Rows from block 2 of a small sound classifier, named by matrix and row number. Rows with one number belong to one neuron. Each number is 128 + 24 x the weight over its row's rms, rounded and kept within 0 to 255. All counts start at 0.
After each neuron's rows are labels from the 100 clips, of 14848, where the neuron reaches its largest size: "strongest on" is what is common among them. Only what is clearly more common there than usual is listed. The data: short pieces for a synthesised band: melody, chords, bass and drums.
# gate: MLP gate (model.blocks.2.mlp.gate.weight, 672x256), inputs 0-127
# fc1: MLP up (model.blocks.2.mlp.fc1.weight, 672x256), inputs 0-127
# fc2: MLP down (model.blocks.2.mlp.fc2.weight, 256x672, transposed), outputs 0-127

gate.151 [124  94 100 130 150 100 135 132 168  93 108 188 141 138 133 111 128 137 134 136 138 135 137 124 136  90 100 124 149 113  86 114 136  72 139 206 111  98 132 105 158 153 137 134 119 149 142 159 113 109 122 104 106 134  78  55 127 138 140 142 111 104  88 119 120 159 129 138 154 134 159 179 125  95 141 112  99 146  78 138 113 130 163 129 148 115 136 125  91 114 127 143 146  93  93 160 129  95 147 159 126  92 117  97  89 119 125 110 140 140 103 145 121 124 146 104 103 146  94 147 155 104 119 116 121 148 140 110]
fc1.151 [141  93 112 112 123 168 142 117  87 114 139 130 126 149 118 159 170 109 130 142 173 109 156 114 122 108 129  62 121 164 127 143  84 126 117 133 110 136 109 109 115 132 184 151 136 119 104 102  83 159  97 137  89 156 115 154 163 147 141 112 143 101 146 139 139 133 160 124  78 129  89 128 157 126 124  97 117 106 148 117 164 138 121 142 175 127 142 110 156 159 145 131 148  97 168 108 123 124 134  82 104 111 137 122 140 128  80 145 162 150 107 108 113 147 136 148 154 120 134 151 164 128 126 120  85  99 101 117]
fc2.151 [116 138 126 106 136 102 130 113 152 173 142 131 103 133 103 108  86 127 129 143 123 107 134 162 132 131 121 174 172 126 112 134 112 168  98 171  98 163 150 174 160 129 162 120 138 173 106 123 137 128 172 116 106 136 110 124 114  95  70 110  93 132 116 134  86 146 154 111 137 108 140 123 163 170 139 129  93 174 169 133 105 177 137 137 125 115 103 110 130 123 156 148 123 140 105 112 127  95 136  93 142 127 124 121 117  52 126 121 157 132 129 167 173 160 105  92 201 136 120 169 145 118 150 135 125  97 113 146]
strongest on: organ-like; vibraphone-like

gate.111 [106 152 126 142 117  83 143 144 152 102 101 131 124  98 140 147 135 134 159  86 158 156 118 118 182 156 140 127 138 115 103 101 135 137 104 156 151 138 114 134 120 170  87 166  89 159 149 111 122 126 118 118 146 129 147 119 146 137 130 159 137 121 116 104 131 135 168 142 120 138 133 122 139 133 134 141 135 123 139 130 102 150 120 118 141 143 131 130  93 133 127 128 137 122 131 130 109 126 131 132 145 117 132 148 155 100 151 169 114 117 111 114 135 143 103 164 118 147 124 102 129 138 140 105  89 133 146 134]
fc1.111 [113  77 117 110 115 133 156  92 126 131 114 158 162 179 167 149 121 140 112 156 167 148 156 174 104 110 145 168 143 157  90  88 103 101 113 110 138 141 107 140 140  67 107 178  76 141  79 125 149 104 139 143 123 132  93 112 120 124 136 130 110 144 117 128 180 102 108 138 118 124 118 127 147 146 183  87 168  60 133 115 101  81 133 150 101 104 145 113 138 122  67 119 127 138 125  91 139  99 128 109 125 100 126 131 120 141  70  84 128 105  99 136 128 127 117 122 100 142 132 125 118 126 131 107 144 172 115 142]
fc2.111 [142 112 143 144 128 107 128 144 136 180 128 135  93 102 109  80 114 138  89 121 153 155 127  81 177 142  76 131 114 122 142 131 128 127  86 138 110 123 140 138 114 144  96 160 148 128 162  97 103 102 126 133 123 136 131 176 108 120 119 112 156 123 151 156 149 175 107 114 156 110 105 148 115  88 137  62 133 113 114 141 126 125 135 102  92 133 112 153  99 116 135 103  82  84  97 139 121 147  93 106 121 135 137 140 164 156 120  88 119 152 165 171 136 127 126  76 139 124 154 100 136 140 105 120 150 129 153  96]
strongest on: square lead

gate.447 [103 140 100  99 139 113 103 165 158  97 129 118 125 145 126 107 149 135 114 146 101 138  88  94 152 124 179 143 104 145 132 129 101 102 135 138  53 132 110  85 111 141  75 109 132 124 121 151 121 145 115 113 138 127 149 145  93 112 126 160  88 119 176 125 150 123 106  89 145 147  97 142  97 154 151 109 126 152 142 121 133  80 141 144 153 124 152 102 107  63 136 161 137 149 153 145 149 157 147 137 132 139 127 160 137 129 134 130 147 118 112 123  90 154 130 117  90 180 108 108  90 122 157 134 164 142 137 127]
fc1.447 [122  81 115 103 150 145 141 120 159 148  95 126  87 133  87 111 159 164 134 145 109  88  87 127 111 113 143  78 140 102 126  94 134 107 138 119  89 108 146  87 140 117 160 176 159 120 130 107 172 170 157  90 117 154  90 173 148 151  97 148 142 106 124  85  99 137 116 127  73 122  56 167 136 164 151 138 167 127 140 154 184 152 145 130 120 176 162 132 129 103 149 131 144 116 120 123  82 114 142 153 187 146 126 115 138 134 139 168  99 114 130 106 132 101 141 128 140  77 141 136 106 100 122 112 153 119 141 123]
fc2.447 [163 115 123  99 108 141  71 130 100 144 150 131 156 118 136 128 145 151 136 153  95 144 142 119 141 100  95 139 144 143 118 135 136 158 135 101 119 112 146 103 122 147  95 141 114 193 136 114  86  53 116 158 122 142 115 112 100 155 110 119 140 157 135 145 162 140  89 120 131 140  97 135  77 170 113 144 129 144 126 122 143 140 108 154 143  89 128 101 148 167 155 150 160 115 117 168 124 122 137  98  87  99  96 172 138 128 153  44 125 122 106 182 140 162 132 123 167 122 132 185  96 143 106 154 154 132 135 128]
strongest on: square lead; sine tone; melody instrument: square lead

gate.176 [124 113 139 123 108 158 108 165 125 160 130 129 148 122 147  97 168 128 124  94 141 117 136 131 139  86 123  97  89 170 139 127 164 108 174 136  92 129 105 163 143 134 121  88 132 116 149 151 112 150 105 137 123 107 109 154 143 112 125 162 180 112 142 143 118 144 137 167 125 107 111 123 145  93 161  88 116 182 154 124 104 159 139 103 162 134 140 112 108 127 147 182 118 104 119 113 132 109 106  77 116 161 105 145 141 103 134 149 131 130 150 132 136 190 174 131 112 128 129 167 125 115 127 160 154 103 126 147]
fc1.176 [179 119 156 127 168 166 106 141 115 173  96 139 110 140 145 151 110 167  78 117 131 136  91 130 105 112 145  84 105 159 149 174 121 154 146  94 129 121 165 104 154 132 123 177 139 140  76 103 132 161 155 106 152  93 138 148 149 126 140 132 111  97  90 121 155 112 167 120 138 174 114 128 114 154  99 139 116 153 115 100 164 122 163 169 139 146 155 128 144 139 123 110 106 151 127 168 147 106 126 180 129  98  86 108 121 141 133  78 128 116 105 126 104 120 168 136 155 147 108 156 123 147  74  74 132 113 146 123]
fc2.176 [134 152 131 122  72 100 110 131 149 112  98 101 131 106 148 125 165 173 157 133 134 162 110 142 202 122 140 122 109 155  98 126  97 128 109 137 117 136 126 101 173 116 137  84 132 137 128 147 124 128 149 200 112 118 124  97 134 126 148 104 130  81 142 150 150 150  89 152 120 134 185  78 130 148 126 123 129 136  82 157 126 115 121  99 164 160 155 103 137 109 141 142  76 119 121 125 141 151 112 173 128 135 147 133 143 143 145 107 153 116 130 135 128 149  96 145 124 148 106 134 102  91  95 110 135 105  83  90]
strongest on: square lead; melody instrument: square lead

gate.456 [137 152 105 129 103 138 142 187 146 141 123 114 143 123 102 145 152 133 154 134 143 130 121 106 138 164 122 126 159 128 195 127 146  87 142 125  84 149 144 119 155 135 134 107 109 141  60 104 101 136 119  97 145 130 161 159 118 134  94 151 125 132 143 152 133 131 163 139 112  93 135 110 124 136 164 104  93 116 177 122  93 161  92 181 123 162 109 147 119 112 134 131 158 108 106 151 125 138 133 122 129 111  92 149 149 110  91 116 118 131 161 118 123  77 143 138 111  95 190 121 138 111 147 124 105 126 152 156]
fc1.456 [114 153 115 114 139 145 191  97 166 123 124 126 126 130  97 134 105 145 112 111 147 158 114 129 119  91 154 152  78 157 109 139  47  93 145 138 158 135 128 128 108 163 145 159 177 114 169 126 104 172 159 113 105 131  94 135 191 108 148 120 122 154 123 119 124  98 121 136 118 104 122 146  91 110 133 114 120 166 131 146 129 141 157 117 178 182 132 107 108 113 177 146 143 153 144 134 154 154 148 112 134  96 132  90 121 116 168 138  97 109 126 107 154 161 145 113  96 130 107 181 124 155  84 120 125 130 103 133]
fc2.456 [100  97 132 121 140 122 145 171 130 181 162 105 129 162 133 124 125 110 148 110 121 126 149 195 156 114  92 140 163 104 107 142 136 126 146 110 126 104 141 112 145 133  84 150 153 101 146 148 142 121 128 148 144 160 139 129  82 123 128 130 167 131 113 123 111 130 155 164 135 121 148 142  87 159 182 144 139 117 159 116 109 139 131 136  76  98 160  94 149 126 108 142 144 121 131 128 131 120 165 108 123 155 152 130 158 199  99 110 162 143 130 133 173 135 131 123 161 161 139 119 135 130 191 169 116 157 101 127]
strongest on: square lead; melody instrument: square lead

gate.134 [ 97 129  85  78 156 149 128 120 136 134 106 173 117 160 152 154 142 149 117 114 120 108 114 108 141 194 144  91 133 127 106 156 137  91  90 150 125  61 133 153 132 121 146 159 100 105 103 146 115 126 126  93 118 107  92 155 126 170 100 120  93 104 141 128 111 165 116 123 124 149  68 154 131 111 109 117 130 144 153 161 138 117 103  69 107 131 133 138 136 160 114  93 170 127 149 138 154 107 163 123  94 121 137 153 111 124  78 103 133 112 111 115 129 113 123 165 145 117 121 132  97 138 125  84 139 112 144 112]
fc1.134 [107 199 105 140 165 159 143 156 102 141 126 147 117 141 163 139 107 131 126 122 116 137 144 140 163 126 111 137 149 143 154 115 119  99 131 117 122 115 142 128 159 166 109 126 133 132 101 105 131 108 122 160 135  95 156 133 102 140  83 135  97  98 108 144 141 151 106 146 110 138 119 134 135 171 138  90 145 138 130  94 148 142  84 131 138 177 135 136 133  74 135 138 130 144  93 143 126  78 154 111 136  90 113 166 149 115  71  91 131 106 113 135 139  70 115 161 119 117 113 137 131 192 161 158 129 113 120 145]
fc2.134 [130 126 103  82 155 126 108 122 163 170 148 121 123 100 153 129 111 109 138 125 143 127  97 153 112 133 136 127 126 155 154 161 145 136 128 153 141 107 106 120 145 153  98 116 148 132 112  92 174  96 102  71  90 174 129  84 128 164 129 126 124 161  87 112 118 108 106 122 158 109 122 135 135 143 127 113  98 122 112 128 110 138 157 148 143 116 144 112 124 184 116 105 139 116 177 143 148 114 148 114 145 125 107 144 113 136 161 108 113 155 101 110  96 150 121 137 149 144 153 119  87 135  97 130 130 131  90  83]
strongest on: square lead; melody instrument: square lead

gate.303 [120 166 132 143 114 140 174 147 175 143 102 112  74 141 161 119 146 131  88 118 153  74 132 154  83 135 148 120  94  94 170 147 127 130  87  96 107  93 151 125 107 134 122 100 148 104 143 129 164 131 129 143 168 104 120 128 132 141 140 151 103 185 146 135 146 124 152 129 153 102 137 100 160 133  83 129 131  89 143 122 107 135 103 109 105 113 135 126 108 161 147 195 177 160 134 114  99 126 118  98 130 177 150 146 124 122 149 126 147 136 152 145 127 145 156 145 106 148 111 106 114 104  89 131 113 129 166 132]
fc1.303 [137  99 124  94 108 135 124 115 130 104 140 170 120 153  87 166  73 120  97 122 153 151 141 148 130 127 168 152 158 142 137 130 126 166 123 116 123 141  93  86 160 114 113 186  52 100 111 122 141  69 124  84 114 105 116 141 110 111 139 110 122 137 145 138  94 129 100 132 125 158 109 120 114 107 139 120  90  93 115 116 153 115 149 121 163 157 110 124 103 156  94 126  86 144 127 108 166 118 119 160 187  83 103 165 118 171 109 136 174  77  91 135 123 101 155 116 153 121 103 133 119 165 138 154  98 137 119 123]
fc2.303 [109 119 144 131 127  94 114 120 163 142 143 131 139 115 116 149 158 143 124 108 109 164 142 100 102 128  97 143 140 132 138 151 153 106 106 155 109  80 165 139  89 164 119 115 133 140 113 126 124 122 118 139 152 136 136 181 182 126 123  93 111 140 127  74 102  96 176 140 118 111 126 115 147 103 146 157 134 151 166 141 132 120  94 138 162 148 121 146 143 146 144 128  95 125 125 119 149 106 114 123  98 122 171 145 137 110 185 113 141 111 120  81 125 106 168 135 122 165 110 114 143 114 132 137  89 130 146 121]
strongest on: square lead; melody instrument: square lead; clarinet-like; melody instrument: clarinet-like

gate.430 [157  76 110 134 125 133 111 153 115 140  90 183 129 134 125 113 111 162 163 123 110 137 120 139 133 137  80 114 123 114 195 163 146  89 141 133 106 179 100  91 133 103  93  82 188 104 137  96 142 176 127 117 100 140 124 127 167  95 152 166  94 143 121 157 126 170 175 145 161 137 166 124 144 103  73  94 133 126  87 145 105 121 163 193 185 130 138 149 129 126 130 101 100 151 133 183 135 135 141 128 124 101 123 162  84 123 138 128 161  80 152 112 105 139 118 143 102 148 141 152 124 116 128 132 117 138 124 118]
fc1.430 [ 93 142 138 132 156 114 117 142 114 119 162 141 154 147  98 142 122  90 123 158  89 127  89  90 137 128 122 124 154 124 113 135 107 129  97 122 125 121  86 128 143  89 138 107 123 119 150 148 157 134 148 118 152 126 159  85 124 119  98 145 127  98 155 107 182 145 123 117 175 127 169 141  86 139 120 138 140 144  92 132  70 161 150 142 123 149 148 113 148  97 128  98 136 122 137 136 121 141 129 119 185 112 136 171 108 103 142 132 142  96 127  91 144 138  98  64 139 128 135 115 165  74 166 123 113 128 177 120]
fc2.430 [150 124 150  98 138 142 146 167 146 135 134 147 148 133 100 144 185 121  64 155 111 112 151 139 121 138 199 142 106 135 107 146 154 163 127 166 159 102 128 136 149 117 142 119 142 167 141 131 106 139 106 107 105 157 119 140 118 118  95 114  91 123  86 138  80 148 104 168  94 110 139 119 157 140 106 143 112 113 150 137 159  63 111 107  85 108 125 145 129  96 118 137 145 140 141 140 141  82 122 147 151 147 115  97 121 181 132 106 143 136 139 172 130 127 141 139 118 108 108 128 126 149  94 106 116 119 101 133]
strongest on: organ-like; marimba-like; melody instrument: marimba-like